config.yaml
encoder_arch: "resnet_bottleneck"
model: "image VAE"
dataset: "rendered made-up planets"
train_examples: 195000
image_size: 32
crop_scale_min: 1
horizontal_flip: true
translate: 0.06
bottleneck: "kl"
downsampling_factor: 8
encoder_norm: "groupnorm"
encoder_activation: "relu"
encoder_weight_standardization: true
encoder_depths: [4, 4, 4, 4]
encoder_kernel_size: 3
encoder_stem: "deep"
encoder_avg_pool_shortcut: false
encoder_widths: [256, 384, 576, 864]
loss: "mse"
latent_channels: 16
decoder_norm: "groupnorm"
decoder_activation: "silu"
decoder_weight_standardization: false
decoder_widths: [32, 64, 96, 128]
decoder_blocks_per_level: 2
decoder_block: "plain"
decoder_attention: false
decoder_upsampling: "nearest_conv"
kl_weight: 0.1
init: "xavier_uniform"
residual_init: "none"
optimizer: "muon"
muon_scale: "original"
learning_rate: 0.011
momentum: 0.95
nesterov: true
orthogonalizer: "newton_schulz_5"
adamw_lr_other_params: 0.0014
adaptive_grad_clip: 0.05
max_steps: 6700
batch_size: 64
epochs: 2.2
lr_schedule: "cosine"
final_lr_fraction: 0
warmup_steps: 330
weight_decay: 0.03
adamw_weight_decay_other_params: 0.05
Rows from block 9 of the encoder of a small image VAE, named by matrix and row number. Rows with one number belong to one channel. Each number is 500 + 50 x the weight over its row's rms, rounded and kept within 0 to 999. All counts start at 0. Numbers have three digits each. After the name is the row's rms in percent of the matrix's.
After each channel's rows are labels from the 100 images, of 14976, where the channel reaches its highest value: "lies over" is the class under the peak; "place" is the part of the image that holds the peak. Only what is clearly more common there than usual is listed. The data: rendered made-up planets.
# convs1: 3x3 conv (encoder.blocks.9.convs.1.weight, 144x144x3x3, standardized in use, each kernel summed), inputs 0-143
# convs2: expand pointwise conv (encoder.blocks.9.convs.2.weight, 576x144x1x1, standardized in use, transposed), outputs 0-115

convs1.80 090:621452438494514510521449448555514486470499537524440450513454576549471474423420427514596488375543500480447542534441482459522575510587478461535539502492427514514470456397504499626532464599498593398445469509507514465479545510512566558491574589474561569470540497479524564561528443523460502464473508581567452553408504525539391491426535573440559457465356470563525481496488485498537525497522530504490509438462449464496533488535551528520450
convs2.80 092:496497474451544464541498458466473555552522428486469502495502496555491514463505511609548538511584434432504509495475446588507466491531614510493501515512492490524509502501450331483553498528480500364607503505489452506420519385408553570488455320565477527538523477419508480481612519477529433574484441520512460506483576585528502537507482566474408476537546
lies over: planet
place: centre; bottom centre

convs1.3 095:566511416482512531502498526427493465511555452488457446471460537402486503479463461430479460517528487490508608478469507485473486523482516391520451467526515487488457629486537485572481493671501435480486492576474472562507509514486426472426523423425462494488488473468517494533425530528500585506487667520521578428502502466467473463493456631508560523563497593490497512520523464570460447463518543490468601493447528497612505505522448481672483
convs2.3 090:474480467443513493486515479540532535554517525432491496480519467453499543536469448418544497538572434492476504479442532529498495352444462485485436427473530483538483474549602553552450435454494509467568584465503576475621528609476485553456483461556509515492550585528479621494531548509469475515469496428381543456450446495573428505591459576457540486445493
lies over: planet
place: bottom centre; centre

convs1.98 100:565544477507519491447562480330545484505612493449488415592545526389526495598558448539476490503392543560549524493489562564511507506488475444552461474442497505470536519459536548558463565558555484489469602563516485525524426453550473458450498468494517561522581549498456506462478513483536522514523512487481518409493529538464499456501518458545528448530499421506495507515459535353399507494418521432573532445423514556479547416387428451564555
convs2.98 115:612509318221424516475561492471534440550524542501556477508497527563456474477507539450423396451624656477525521507513590496526517519488475507602497539519515485489492510488405431509589493533438478472551477448509509504487527570481522504510439541507514607500528460427538546473549449392577452518560426486429465514504535544645469459559454477481509525547530
lies over: ring
place: middle right; bottom right

convs1.89 126:513541482514540461504513487462527429542571433479437461485551507399521511482499536486508487459571462524513497502505479490506575493510447465597458440463533442528471453390558520446440516478513476504529505499504416512435533553565582573435534650530530568529468554538507644558448482470517394509470511593528471442404472452463464468596473618507448458467525535563554489532614508418493552548461554506447485436434558500467495436420432494548473
convs2.89 110:529512578479414494428518523507489524468429445483459480511479522560493408478516497494466450464512653569491515515541506477530452492551512506673480490493477432473542511467528384519553563525504500531432638503512513605543469508516512528507580477489505514510519467522589584550545474520484485448481535432485512503468488575438504469468514519572485485474505
lies over: planet
place: centre

convs1.140 125:579510640470551481526495492486518434542522478505523491555504415611480507527570552523471500522462458477525558387479546499487461537469455548472610510596491476484449529449646479586553494515481496530505554531474592567384564490496487547420502512445507484491531402492392390484467524519498525545461467452441488497409459584508499416549553577470465469445505519481475450489447424515423467503507530430505536494632497491447577504491484460542512
convs2.140 105:476501567483571508462486460488555568530441470453443498502519570437457519505505441500551569558514514442479543499434506469528440459453509502455515473493544540519448502506481546498494429459519445530555535685483483520574510470508523507511556451484538573538508597544540501464534547526469457414525527585423481380504647499643499468588598530407608444428490
lies over: planet
place: centre; bottom centre

convs1.21 102:525479524513551548425444421529473544431489501517451451458502499570469504515456602527588482421497555444428411521516591495529556504513534429486478438462518531506601601450575483444488453525500456444465486550410549498612545570434503510642441615474502554476473540548495459549473408427454578475535466430544517442544483509471636404502495468535477514475483509525537480426450465510574519514461525572553498476529467482440437551509477509483446
convs2.21 092:514486477531457494435482538434530397518486446498459516482514598534469511531486524485563497411552462475496520480464426627467447500512533472416473463488481556485390492513460565530421519480466676609400467463521416506410407504463561564474545570510471507435427504533497521473473498489479596498421549485472548456568435545527559518451552477536499426431471
lies over: planet
place: middle right

convs1.92 102:560473500571478493442477433468531514444386548470517474411493587447512439508457490441407551424562506480477457554428495490504533467466534432529460523506495549488546633509500469507516496575533472562518522550449544536407454413516403528450461545441570492513524435519392439454556440485516578507448549534511486436496551530506397530501575549516531479435606513502608502490538577524451516546464506572481520541428481491581536625502599497518491
convs2.92 102:556507473616474498455494544521493464541495497465497497507518506377458540512495535563575560543410449529454407515494438543482513474538466499452511564476540435551491504564442578503560457406465548527459553479489582558464536574469532487493519628536432502517566425620545523505487453330525515438473482530563506505461494577461537493544578530498531524495508
lies over: planet
place: bottom centre; bottom right

convs1.42 092:466505534439541462455535592411548555543560445526512506562542408455461406515537424510455463446416583524520514455446527525506583569489505560529427530437514537492501484512504545555501534468531555460512658500516589456566461524566586446485481411483507476517448582439529499487497490476527370489555514504435463454483460451557492437556501457447561523560492410533458543523438478509479458528584484571477408436488564540418530466414457539563536
convs2.42 107:503504555537323525639475563503571416424492518580523486504499504432505507521509465529472491485604423532472474508503520505492517529537449499550544581487534475423493503456436453492521509521569442412560505546502523502472457460534523486506487526498507449444517532486470432434523450405545537510586518539396502538526429454493468436380519509569455481572406
lies over: ring
place: middle left

convs1.62 109:413506499449480473495566491510418494509493446370466477487513510433513497462530541554490510536461562552555539532537528546439554480464501500571491426472606541447539477389465537509485549475536465487505463525544480507547477649470582386563571381543368500549425569499569472529502540474548491500533516423508533483496466530511521431500453542510508471485492486491464551518490400635557472507550527467525542513482460562430467421370525477590522
convs2.62 087:572500496428454509489560546500470483481594490511471507501479410558584509530466468545481407481420484490533563500527477486465457583594508493497516504478403577526472496441495456475524558513504511444565491576474511442482558477565436515501423549513536478464526598580536456490534462587477603551498528539519515582523452511572456605417535481432531473586547
lies over: planet
place: middle left; centre

convs1.105 110:383461387461478470426525626503512469466504452539516461535503466487495490521553529532487427492500505523478456488560568506540584555518504493529533583477560498518519571481507531461495539455444497443500310561510610462554440509513557521617521522579489514508528532482528556505472498503489524380503394460503531453403432531502621513599491517477583437512548521541484437521497502456505503470492447491593423432543525532413504463431446485505452
convs2.105 098:519511404475495526479471456527520490535447474529391492514499497410529518496532437459539488506630520458501461515495514551438496544492452522485551508488566595650509516439516580519534465494509535446556577514530441540524516519505462460512450544519598557528537647452510485505519466455463507395551530511539449520505504455547477432461506470493398344505469
lies over: ring
place: middle left

convs1.77 101:558501668445523422686503516530489459517482549548532587495482519644452529431587548509475475484577475501472511457519457512521453469465479451436485527457481493489522500543565548454518505458492526472493394464441461465511455506453524440493533460565516439472513455497489588462469489479508496500448452526455480705422500488475586513472547591511534491473497562482465500516479473639485447465544500469582450501472519496457510471516467498444439
convs2.77 107:488497470553446519512506367461434464414500489542504591497438568482485564462508527557533519599388555483515572496510567534464485555547514527441503484542546560503411495588559507445553505541483424544560453529507557465466495500434511526501445457478433534498398536399394504498506594503484526519532434495459526409462563493616360489544580529403550483504558
lies over: planet
place: centre

convs1.6 091:490489643561521527506493475527543507489450482510494545475512445569504478449553597511547503443552463486461498543452426505465388451498531488520506491556409481542496501515512495401474483506520507464484500438509401400395528618559520494622492643490552571453601499532490436512493490521499400463455498512459558527464509530437459577516550525506518551418486533462462445490498540657451519512455493462493464514584536479478549512569499496452379
convs2.6 102:555502560498485513442517422484519512553411469524601529500597461565557531505498564452618574493565586398521493500496495443485504465531530505518444447491507566446506496506568464437557532522513466511439492426458456531540452464444510489519450536485486497452511510490440483471556479548431546554487511475604505568494506449404456595462657526448464446544573
lies over: planet
place: centre

convs1.57 099:521527509545522567546495520536383553471549548575479488477490489523418481441490508543517525473543534496469461514473432505452492523607517461511512450476500499433547424552448539460526492507529492426486344513455438507489501454473503415528575472592381496503366520491493603526506465518479547482478482616513496601466433514435468485527443597509504556555438572623562514483526420493568537490530426511528570481516489517602421451563522550558471
convs2.57 098:478481487453430474500382550536412545480471573420546515481498617485540460492459504436342541481423521507524577474502557442429517536452589500493490431449568436559443479510456552560534544616410479387516493451484430497486471515468459529498494509473448417498452473547530545530477548544516541433479454439459478481576579480496478518527536549553482480586519
lies over: planet
place: bottom centre; bottom left

convs1.51 091:492507489540468470524534532515538443480464496494543479485559467436468484521589572542499461532482448542547546481499506581504425478568367432481482466448467539416417429496510516440524529446574523525525521479544490535492533457533482450439451565507465477516475471472435474420587562580571552559573552595492557598481495510637498531456487456357475425464432461406440535517441505391494444500494590513523484569561500577460564523458469484496575
convs2.51 106:435512479446565513539476476479407453579486522426450486513485532409564484526506433560549326497469406487471519511496532478431588518477493510394496481463502485501505510499475590503482693492528443504520465385512485586532517546514478489512578556457521446457427489514280467419574538445513418526551503443476484486475471503487424515456491436495484581529475
lies over: planet
place: centre

convs1.1 095:547536511446525483463570462489554469535458475486544472517520391560531492423523563461547520398479483543467441542503495529512538480474508515606460533514444565489517441527470556475442533436527607458519553480573574407552574565464511465644510593497529534541591489541533461528469435496524419432474417498467518464377550487403541443527541496433460546382466502532526523515478541464550554496486561494539379416492485548491501534462468604484525
convs2.1 112:435509501451487531542422469416470474460509486454471511504542416499494484474495472564491442458444422450556480502490465532493468501558496505533575566524487451577505500463558480475434402515520408516488383588488473530550550452441498473500522497535500473485511460449500540516476534542535520372522491465558459443541469474369600557495422459473509555536528
lies over: planet
place: middle left

convs1.115 107:504510571463530376494497545497489479507531453520470478558478454610467488547397436535522473510526519495520480463449431506519541472369451573450462606484530558545533533523613454454480522502483589557553596515488495509458503477524535488489521452549513502512512460463496581540500465505486325493527490575494450522525471483463468408513497528534472530542450453587480574532472526603547543507545588517609404458525451483452507418360435494511483
convs2.115 095:519503466485527533625480410564533470519420457411507490503484539526517594492503451564462567504452658575503507504491549530588473467386565505587547443533449458493505501548457466493480444488488544406493414568539469469633466438489520497498582490518516496553501485468517475517495505602549510457457581541551454453459580459560459400495509477491587467588577
lies over: planet
place: bottom centre; bottom right

convs1.86 080:549597509616439485523471447431526489466552469438538490506442489422469534449493625466464558474531454501457439482564574496511492489488519462587561429557535539597471511627475475462558493553518462499512552466453568505459452425491520567547403476463566450485527431484445501479463474608491601551462571602461499511580572564483525535510522532507430466528465543456436442484451480423460491484411516496494446468580450486424508474575532533441570
convs2.86 098:501501568455468440476478460469456517535427601531426452500544535564534486500485387562513601436582544523513478499479494518490458426534505488447460472479465561489523501445495465448508559534489451511491518517416471503515458453445523449502515434430430530500488544547556426558481509471433549549558547570570484403478483524425626506567601542484400549394490
lies over: planet
place: centre; middle left

convs1.121 094:630538585497411520520493559419529490454572476490472510563476517513492529438492544509546431461512439501484472483500450477463440451484523365522476408443533504443476574570541496524548495573471449468456439558466446550513392525501576407457465452560476481452564513450478450478511491585460420531490566614468531471503518477535483485536450567424551510607541534542517540518519470615499492487421480465537515437508423508570490539568463495628577
convs2.121 086:460478405482439438485547415484619377467473499536475454479476509426429527458505445542465552519502470500489544472459426518528508396479342489486462494464520498518445477502513465526456441556555466504437599446514445461624531465431494561458480509451550474543545506458505504479529608508477492518471488576534437494489489538595503453543442519540575518506470
lies over: planet
place: bottom centre

convs1.76 103:503478599538460472608486495522428475452454499517412605461499473623504451536513502402465520466501479442500505526457361489451473505475519460485447492541490487503557436500512517518544478523474515560479579495478433465450449470546460530397420499568498549532525530577473507500539448430498475524449507574467465601550511546417588561421488523598442561501584547599522454474479521659489510494517465472576537485383547470524464517552467516501450
convs2.76 079:434478533618588502500543451488441495515526458594581514481452521542591594519516499500436502593462455569496563476536464542558441405472555494500458545530496539430491475482441496538528467487497490643523561552546466450549526526517446464486576526421569588498528484477444515509517404482467503544495452531567438453502504499428532361476559537456521538403411
lies over: planet
place: middle left

convs1.131 101:562493542473479521498463556522522484472428510512542494518519488678536490552512492489508542520560522444514549586484540506560458495453587545443452532486510425496588519504457508552472479616478458516501592432499449484431546559562527556488489465605528430542495436491540518550460452486524453497519524425426434434486549499419529429497534395486466558499589409608479542531480477552610454449527413469402488433469461510438487502423425430480496
convs2.131 101:479502569559519480458513490457460509451463461466453526502527485572446594490490490503433593557496458505496574496485436571549487532530544504538520461522467578509516501564422561574500573481461531584493569575539589515536587492503508531498414604551585546437569438538457554427485535452458520436471442508513484513504450515621536428432433564475456537343417
lies over: planet
place: bottom right

convs1.114 107:486426511528410524539494485521505487468478498479478505438465529392484471517607426493489423478548474484521445566448369487517541520599425515581522459618546386554512524514513523472535501545501474521480461567510488593390461473478568540315462476491529466472517520477411555553517512539481535547441542631490441578477471534525498545546526604499436440414484540517557449470509527490523547495504535583435537535470501450503527526481533506506430
convs2.114 097:552503524543505469494421467512489471551528488513445510502455535569451454494522587513517440544482548543524521497503491485525457452522469489468421492483557521451521502526563600468521486502490541520488456613396549538455559472508497506511481521444497491533510456557389537513564531399574563477376576565556521506492565485481576552549541525548532535462541
lies over: planet
place: middle right

convs1.25 085:545497444480550535520504451422531491541496497559510445569513477417493541511430393520472571497490545523543448381490510512494580566396511540507464429514505497482500435511471593497493542526542540515549515495521543451550503380577515532419578468483520490552418548482456471375511503535520474459560473649495484474536428452594425419453501483531477443508432416499492513523493558403559575557524500481467561464469557525401529495524526589596524
convs2.25 101:527511464558464499431382425527385427500441381511376454511573520580481493535504485473526505575496511576526493507504471478556450590438488506404521653467497627488515503583542516430503416481574497389483617442570391530488460518487402528512466472512496467491507500502596443517500493559546500423555449439516489546531525474432480539379567460585465466504590
lies over: ring
place: middle left; bottom left

convs1.129 086:501445543526513560506464514499504490519473493519520556448518541333451457509631527477487517518518449463442475605455591480564453504430504497407449537463531562399487591558406563463582474539506563494502570457499451490527485552539533464488508595468588507459419572495563491534503529419520550538542547444539491470512506504437447555487564475556515497452452537446465586556448551511553464494371513482464467464352515479453520491516487478465415
convs2.129 096:443503442499492554487514392593517459486552492508564493501451503499422536504505319487284383531519575485528545510465474504380515567438535519679452447503466477591559499577594589535531513495528456457536531524450446477535475552631475427491444505486561520499420617408606487492618433504474638544607516512475501463499518470426479562461504538526392578432480
lies over: ring
place: middle left

convs1.142 122:474460403497532518473472606499468503471508493543530473494486561561481458535479440477554525486502522477484585605442510481505442515508595465416501510453476511431463639477384532594501464594462512489498463582495564495547505426477462448462489457520449485405472491451543478512511507501465532474550612399469579450527412468541474598469477498496518515640563463556476521472456455607527456503526470535464537548473470469510443594600496473589435
convs2.142 093:520456510526530481517615470514470437500552505567556541459405414598599615513474530472532476453545446496444495451470523420503524492542528467443469534510512521480486457418489564461549483483540456492457533533543429492476414448438459509438489482477512473428615542428380540507519432574469567471468590438538487464599500475496582515492440572508501555554432
lies over: planet
place: bottom centre

convs1.16 103:488555477552526463470517521428489471462489425447563478448447511472497581452500522462504559501498504487472497443508550498484565539534507470633514457504480455558443459439610508531459506578521523523503533496515530495367491454432455490429383476445522492435511482508391473439400448574505462538445540506547465435489494434501550543456509507564457530538489471503477432462525552581456536458490581551436583501626597489508481559618488505647559
convs2.16 098:471505420503563483476492487454542487486521556469463458504508419459494476529481454477607604452640471560491464502632457539464439508589489513584508486473475565447461498527545498521483541527586416454570567507537579462495453496481519485508551485505445499454423461521565498421490423556453561418467479593426500482473456546481502510512496413472576491481522
lies over: planet
place: centre

convs1.67 112:443511555516475565534517504522468500535497605507502514589477540544500491460504578584464457493540531530535524559397437510548550472556478530498478433409509488535635478594533576496556493508595458493487414505550536507479489471510439495375570425534431463476434514476459519563484469478469562432500469516512463564490550450420380461568512615455500492489534512497452439470447499542615525509591459461522528548445416515507451435380481485444454
convs2.67 097:493501512472400497565548566478445485493525499476568473501526586550487531500488506540473580448480504555531514500466495414495561532539472511480501445524502622507568499463589568451531509449362463538460540526388513457474535562566509522500488481575475492498497646556591434510471487501436437470507448601403539480410513476655455584483516492549440493481481
lies over: planet
place: centre; middle left